config.yaml
encoder_kernel_size: 3
decoder_mlp_ratio: 4
decoder_cross_attention_every: 2
residual_init: "none"
eps: 1e-08
Rows from block 8 of the audio encoder of a small audio captioner, named by matrix and row number. Rows with one number belong to one channel. Each number is 128 + 32 x the weight over its row's rms, rounded and kept within 0 to 255. All counts start at 0. Numbers have three digits each. After the name is the row's rms in percent of the matrix's.
Before each channel's rows are labels from the 100 clips, of 14848, where the channel reaches its highest value: "top examples" is what is common among them. Only what is clearly more common there than usual is listed. The data: synthesised sound scenes: up to three everyday sounds over a background. In brackets: how many of the 100, against the usual share in percent.
# convs1: 3x3 conv, stride 2 (encoder.blocks.8.convs.1.weight, 144x144x3x3, each kernel summed), inputs 48-95
# convs2: expand pointwise conv (encoder.blocks.8.convs.2.weight, 576x144x1x1, transposed), outputs 53-105

top examples: whoosh (93 vs 5.7); first sound: whoosh (70 vs 3.1); thin (high-pass) (29 vs 12.1)
convs1.16 117:168122134119101146109076167154129137103172125122125109043085070106088081129089159109093150108154110170118081115110152182117171084154118154128071
convs2.16 102:134166150096109092176169137150123194159157126086126173199163117137108110117128147106114100094135120103141157165151099099078160092141127089148097130066130065144

top examples: reverberation (74 vs 34.5); text has "room" (74 vs 34.5); text has "reverberant" (74 vs 34.5); wind (34 vs 5.5)
convs1.48 101:184124115109086129132137157126088067135153100083081111087199118134163114089127074131091105167094075100141140109111160185170105154160170063186141
convs2.48 105:142218133109127114088086104169120212078116097153120116162118143098146111137093114134141112146106146088174124125081167126148095161141195135148127079093141155134

top examples: car horn (100 vs 5.3); first sound: car horn (72 vs 2.6)
convs1.52 105:124111157149151106134087160116107111221146121095171140196121160153179095096114120117079163127125146082086137188150182115105093121180124102110180
convs2.52 104:157118242127135119171139102126175109137156168093167175100120129120103177183116121103161083135144199123128125160134186139148147133121137128180144150133167140075

top examples: water drop (54 vs 5.3); first sound: water drop (28 vs 2.6); electric buzz (26 vs 5.7)
convs1.33 091:151133115132170135066145118127120153114085141156109164135120153120120166114110135190111160119056143137120144114134095092086041137103093114080125
convs2.33 101:146142119104092108116053066232126140102157129180107077098185139184115147116197148068145103163138107119108109230139125115087127112087146096137090050105158143118

top examples: reverberation (85 vs 34.5); text has "room" (85 vs 34.5); text has "reverberant" (85 vs 34.5); background: none (65 vs 22.2)
convs1.37 104:156092110165097134120112109145137077157110163134154108106104146147121132110169073143123148147104060123157092166175132126181103093097107112079075
convs2.37 098:153130132074124192131103100121046070177132159093174129114146113107141121104142124080122119126127127163164102129087119104172091114162096153118118124129125141146

top examples: thin (high-pass) (39 vs 12.1); fire crackling (30 vs 5.5)
convs1.87 105:089196127145137086116131128134098144142139141108142102099095162105131114122130092134086109097138081109124054088116105079098085133100104100078072
convs2.87 096:157111128149084105136124103177153179115112147109103153101088154162076185162113152170103154168143122095142080113119095154137122086165097081103115119167163146100

top examples: muffled (low-pass) (51 vs 11.8); fire crackling (33 vs 5.5)
convs1.24 099:131093122119133117102179125174144161146153057191086196155155099150091055179121105181106114126141119100135074142126117058097111172085115157173132
convs2.24 094:095126152148096102136123207188116094106120187112142084086154106091104137114184172157110130110173142106201095124142087164100080106112137155136123196154079086112

top examples: muffled (low-pass) (37 vs 11.8); helicopter (27 vs 5.3); applause (25 vs 5.5)
convs1.104 095:111146117143153101120098160118086168147135134153131188170101124104161191127134161138112105147178136099084145116077151124148133167079134127110092
convs2.104 089:124118154190166078139101123167171077200094169124187164150101122152105055124131143121180126083107080132161091184138128135092173143135142098103141164129078150127

top examples: coughing (39 vs 5.2); glass breaking (25 vs 5.3)
convs1.42 105:085116107110075144110110152085080085115137158099084160104091087131184129135140135104086107151159162130135056118108121065172109150129145133111172
convs2.42 100:090178137118139205121082139107131150117138126156120159117085127155142079110161140138140105091154177152087163074129106101116165115067096164172086121058169129155

top examples: quiet level (63 vs 29.1); background: none (47 vs 22.2)
convs1.136 102:130144111109191143064138168134102173121061104135110109127102136082085157099064110091105112101119180132116133130112090141141181077156138076103055
convs2.136 100:115124087104110077156066090127112111136162091113091088121138097094078155155083171154103159128074082158100132053090137183140176154142124101083160145134139173132

top examples: clock ticking (35 vs 5.4); crickets (30 vs 6.1)
convs1.61 095:140162105137118111096108114197160132091215162142160139106146126139187114122088100134132198142170130053124143164126129077098086131123113150126105
convs2.61 101:182114150107127119134077184149090086106117135101094142108096119103109121140076126139129155149148174086120118105113088065066083166125140125075108180197142115129

top examples: thin (high-pass) (55 vs 12.1); thunder (41 vs 5.4); first sound: thunder (26 vs 2.7)
convs1.2 091:111110189116074097178135162165150199157124100128112081114112173164080146184146125126125105106094130153110151123168122082143136119112128136130074
convs2.2 098:074144120094124088137081088116114084079134143224143091117094106171158123128169130116109122139183078126112108117110122147116181180099119133160159076156151076128

top examples: clock ticking (65 vs 5.4); knocking (29 vs 5.3)
convs1.93 105:126133195145181144137153135177143126112159149165094150128120110122089125086125110118122141121036095105183170101093086102158098105123077164095150
convs2.93 106:081132148101126052073094054108146084164171161131059123142097057125223139114171147144133132116094084102144168120167079062087119105128137134087206173110078116141

top examples: thin (high-pass) (36 vs 12.1); wind (32 vs 5.5)
convs1.79 110:144122058111148104082159089110148137157146144188103130152186141131141104121132085155127096103149102136094058150152168091135102087107135124141123
convs2.79 104:119115159082112100107172124201144121117150118088122122146151170134120120094135164111129105188149125144067081093115137203148104102115095150102100133075194114133

top examples: water drop (79 vs 5.3); first sound: water drop (42 vs 2.6)
convs1.0 109:142112135162114171137098130111187152141112127113140186155153122115105121144065102124090119094153114127123070101106129146127106178150118071151148
convs2.0 099:129138127131135155173145137211085139168152092123121138167141163098075105171096066060099112111223158105158084135136125153158080159147141142109123099103151121127

top examples: reverberation (73 vs 34.5); text has "room" (73 vs 34.5); text has "reverberant" (73 vs 34.5); quiet level (66 vs 29.1)
convs1.67 103:167163136122102147077108127151158122120154137119111159091124125154073181157157088151150143143113070064115083164157122154118101161107044131102130
convs2.67 092:078159102116104169104125140134136166094099123081144078128098129108136124130145096110098102149134097158135141148150087090144117107130116159141051118109090130101

top examples: clipping (56 vs 8); text has "clipped" (56 vs 8); drum roll (30 vs 5.3)
convs1.34 088:124124104100138141204142102113137148109164186133105202105075133139152187151129196090134103149161111151090103115120113106097097139113109089168125
convs2.34 097:130151168174113136137144119159120113135083153106091091160145173130116143118102107138098151129126196115107079089110108159131148117066073202129113111182077138216

top examples: car horn (49 vs 5.3); first sound: car horn (29 vs 2.6)
convs1.89 098:127149132090133195139096112136125117135061114069134097117141151135096127093126120088111138092110121091170126130140126193142120112121098094071140
convs2.89 097:122132169079132136090140089112098133136121121195123140188107118091116128071110177100144108093133182127167118086114110141137165140092149144156161103132098078178

top examples: spray hiss (80 vs 5.4); first sound: spray hiss (55 vs 2.8)
convs1.108 106:154098112106141114067188140108098130121164117126108098099145098131109216158141078157118215157159085095162079162103122161171112151079117136124191
convs2.108 104:119063086098044153146146101118128137112180165103116069202099183133102085125142139122099153170112094183164180105135133119147066088121142121104099123218130128110

top examples: clock ticking (76 vs 5.4)
convs1.65 108:123120141170139091172111105142103121140236091126111099140166191084075119089111173130144156110206090153159161137121108115115134103113065121071128
convs2.65 100:159135122087105123101117146192173082127121080127141117150136120124135162103126115086110124132168159085168138108124163122120201117182163110116133147207194165079

top examples: car horn (60 vs 5.3); first sound: car horn (46 vs 2.6)
convs1.92 099:140124174144116117162162126158142174173113094151089202171138088114142153123113125114061173092128158117148077184100152146140150119140130131030116
convs2.92 097:114056229091159169090125085176090118140119159083159155179121149068080050112153158169116141144120170117143139139100206129138110100103152125137144134158160149109

top examples: reverberation (61 vs 34.5); text has "room" (61 vs 34.5); text has "reverberant" (61 vs 34.5)
convs1.118 082:076124148147092116165097119103170117158137042169106133193159099163120142098139140166096125130167126159087135189181134105116165138154103154114114
convs2.118 103:096125128130117124091112140098150114149125091177143121119126126096049111088150129135097191130119136115119163086112108158120143082215139136132115097157117136154

top examples: reverberation (71 vs 34.5); text has "room" (71 vs 34.5); text has "reverberant" (71 vs 34.5); coughing (41 vs 5.2)
convs1.133 099:143149153185124150174095127106134081132105119133110114063138155155135108098185128156128122154162090125163070110135126100129111128078123173132132
convs2.133 098:139089106085108182073099117111123163100192114072138135129123114154141096126114113111106129072133131138132139128144151110122106136130146137082172124171115133162

top examples: quiet level (95 vs 29.1); number of sounds: 1 (67 vs 33.4); engine (38 vs 5.2)
convs1.51 089:109144105115119127137196179082108103126136090113154172151153127126140107103138133125151203167176128158142179210104109130209142106149104160111103
convs2.51 096:164146114230102070158073108090128126114091136102174159096196123150161155107131168141137149124156119109173171050128119116122150105148093092098150121103093095134

top examples: muffled (low-pass) (39 vs 11.8)
convs1.36 105:107121172080141141129134140072181109138133097141052147132086114118102092082090110137125138115189133193146119119129094142199076177153187130118104
convs2.36 102:078188111158098148093249100128138133146203162167159150154142128183094122103097047082146160158120114122162139135120143106173123135116098086127122113133140082064

top examples: quiet level (95 vs 29.1); thin (high-pass) (35 vs 12.1)
convs1.121 075:127136172105138110055139181130113128145115106116205140095102110056126137112111167098118067171143084128098145140151150127134074140078098123148072
convs2.121 089:113151128102094147088121181122161163096079143137142104183096116121100137145127166068130149148160207187148128115099136132094107133120119075108133107112102105141

top examples: wind (45 vs 5.5)
convs1.71 107:149159159177158103058128157128138162173052135154151166140091172127118187077089122073161122108121086102117128134146153131066101155161114095149148
convs2.71 096:102175072082162134145156142152119126167130163148131112072141071165146126147107164163096127115123181078109128191125193069104133136134143107127119079100125101107

top examples: muffled (low-pass) (81 vs 11.8); vacuum cleaner (28 vs 5.9)
convs1.124 096:138127125132098100065116157056163154164157113123134107144181078115125095135139166101142160120133094157162059120126124092116149053106149140194159
convs2.124 099:144095094134165125161087161080117157142121142175170119172095116147157110095112142124129113159126123114177163057087131168176150118071152090137100160095132136131

top examples: reverberation (65 vs 34.5); text has "reverberant" (65 vs 34.5); text has "room" (65 vs 34.5); background: none (49 vs 22.2)
convs1.80 103:103114144093116127197049101070194136115141090124098102069127143182131080095142084146146106084098049131096100125131134092110103102097120167150076
convs2.80 099:112082117140067170053173167091126110087098139108093188070129154157072173115132103115145142135195144121119128094131127112127098139109128136122147133110113121129

top examples: coughing (71 vs 5.2); first sound: coughing (46 vs 2.7); frog croaking (30 vs 5.3)
convs1.83 114:130138119130109182088103132155122085117132138128105075142118226127127081035116115130084217109121127106132165110150138120083117076110143116100133
convs2.83 104:132179169094129127135101140072128118114152090153168145103113172136179145130116181138104063144111153104169112145141158098141130173117133100171145098102116115094

top examples: muffled (low-pass) (39 vs 11.8); knocking (38 vs 5.3); first sound: knocking (25 vs 2.7)
convs1.7 099:056132085121105153076123149142172135095128094127126113139145149121056113152139037180089125151109090108198122126147121122127137144128177088099082
convs2.7 098:116162148128106089064119094086178124140132114217114070103133156150131133119151111120133107151166154102158137132185138141141097079109109145118180152097126159109

top examples: car horn (65 vs 5.3); first sound: car horn (40 vs 2.6)
convs1.78 110:134175122135138124149136125104097117149101131140115122125140156155104089110091104112121169095153105056151164080112089134063104149083139086132124
convs2.78 100:141101255104110111121147130196153120189066132132101195063136087111149152143154105111143154176094144092123121075159140134122157096146120127155168115080147133123

top examples: whoosh (100 vs 5.7); first sound: whoosh (74 vs 3.1)
convs1.119 104:112101080111104163130123106095138137118157127142104081111095093121061178136128095086108135172143136129169110146111142098195142134197108079148108
convs2.119 100:141079118122130146158140084178154150121129141142206117139122140156130137176136128096109094124187172108116149134124076135157070107119109109115085101054158143118

top examples: wind (57 vs 5.5)
convs1.115 104:117189081116183075148114125086098129126084133127154131111116117112108152106113141141154091139170089107125142138122104107098125102114157088186121
convs2.115 100:175132120139091161130103131122109157068144141148124123114141125164146138221098137123116111156138096099162157145120140126123080123132153088119142093120137091204

top examples: bird chirping (85 vs 5.3); first sound: bird chirping (50 vs 2.7)
convs1.132 089:197081150150145159087093135117070173119163144146141147123124071153107159087103112140092098149082133115167149117134107122082120106125078102134151
convs2.132 108:207126081126142103141089082099174138124170130083135102144110140098118090159099118126137105112133176115163108118062122175104156100106121119134112098125110145187

top examples: spray hiss (59 vs 5.4)
convs1.127 084:093102167137077126051143077103106178123032107151087132108144114097164141083107141132158150114170068153120075126123105133077091097164124106173162
convs2.127 102:116160147178101108129132026137092103140161129092117071107133125095126118134096109093097154114168156154086087111110076123106158142094127081095123138067100119098

top examples: water drop (56 vs 5.3); fly buzzing (32 vs 4.9); first sound: water drop (30 vs 2.6)
convs1.5 101:134117201139151071141081168143158091145116166111155136206121156165100102150127186142163153099119141113121070085108128094092118128174133138101130
convs2.5 094:114113045143124214140100185176114170144156110086161132125118107122144151115167115101126134056135108106077179108099126093124201110135134094084127158124139124136

top examples: clock ticking (73 vs 5.4)
convs1.59 094:152139170160156093169125124115114149147209179129112115105185149144148113114126115128142116108131057180143172100152084110117139135150126093110136
convs2.59 099:144125118091151105145137101159164097149098113107105108093165202113243105065117160162125120141143187144110156085094076095144131141086146151069102152144094136051

top examples: clipping (55 vs 8); text has "clipped" (55 vs 8)
convs1.72 104:141120126110114119115077122150088138159142114201119122138154170154162164074128130119126043053087141107126126150125088124155111151145158110163133
convs2.72 099:086127030086150128092139105111153142173167154110116137097106103115148152108102136161080190080084108167088094132093124180090217078126118145160107183171132148139

top examples: number of sounds: 1 (66 vs 33.4); white noise (27 vs 3.7)
convs1.143 095:113176148139161095104161146117144132129135119101184097166175138134200129153149176093121122161085109145121143167075146129113109115159107215103082
convs2.143 093:119102166041095110140160139111156121178123128114164164181110118140067139102128134197097154124134130121095119110117131077151094073137157170153138148113130192145

top examples: number of sounds: 1 (67 vs 33.4); spray hiss (57 vs 5.4); background: none (56 vs 22.2); first sound: spray hiss (47 vs 2.8)
convs1.63 091:116134130167114178181137145103102092148159127113130154075107094137147149149132090216191164054065194193126119106137157106133161087111114103126111
convs2.63 103:117171129106136122149156100111100140096172077062146142145157103074117103128188150125185141143071083122137120160069072108131103153093132191116098132170115111076

top examples: quiet level (83 vs 29.1); number of sounds: 1 (60 vs 33.4); white noise (53 vs 3.7)
convs1.39 078:138145151195122116109141148134101133157160134057139135093196087133174135127168082085156131124159147133048157150138145131098159151182127154079178
convs2.39 091:128093146062169146085107092103130103078145093136080113123145168073091124101090110146193162183093120166124152139150130179173133163113130147185146140096116065070

top examples: bird chirping (63 vs 5.3); first sound: bird chirping (37 vs 2.7); laughter (29 vs 5.6)
convs1.84 111:157157141124126097176066113110108152132095114133192086135097148144090134139101128116167139139062099114144105100102123077223143083037131153151096
convs2.84 103:155087135111209191112119139092131117092139123171106143217104168077167100155101142133114241103107105127139175158053080081099114107098165153123144099204104134122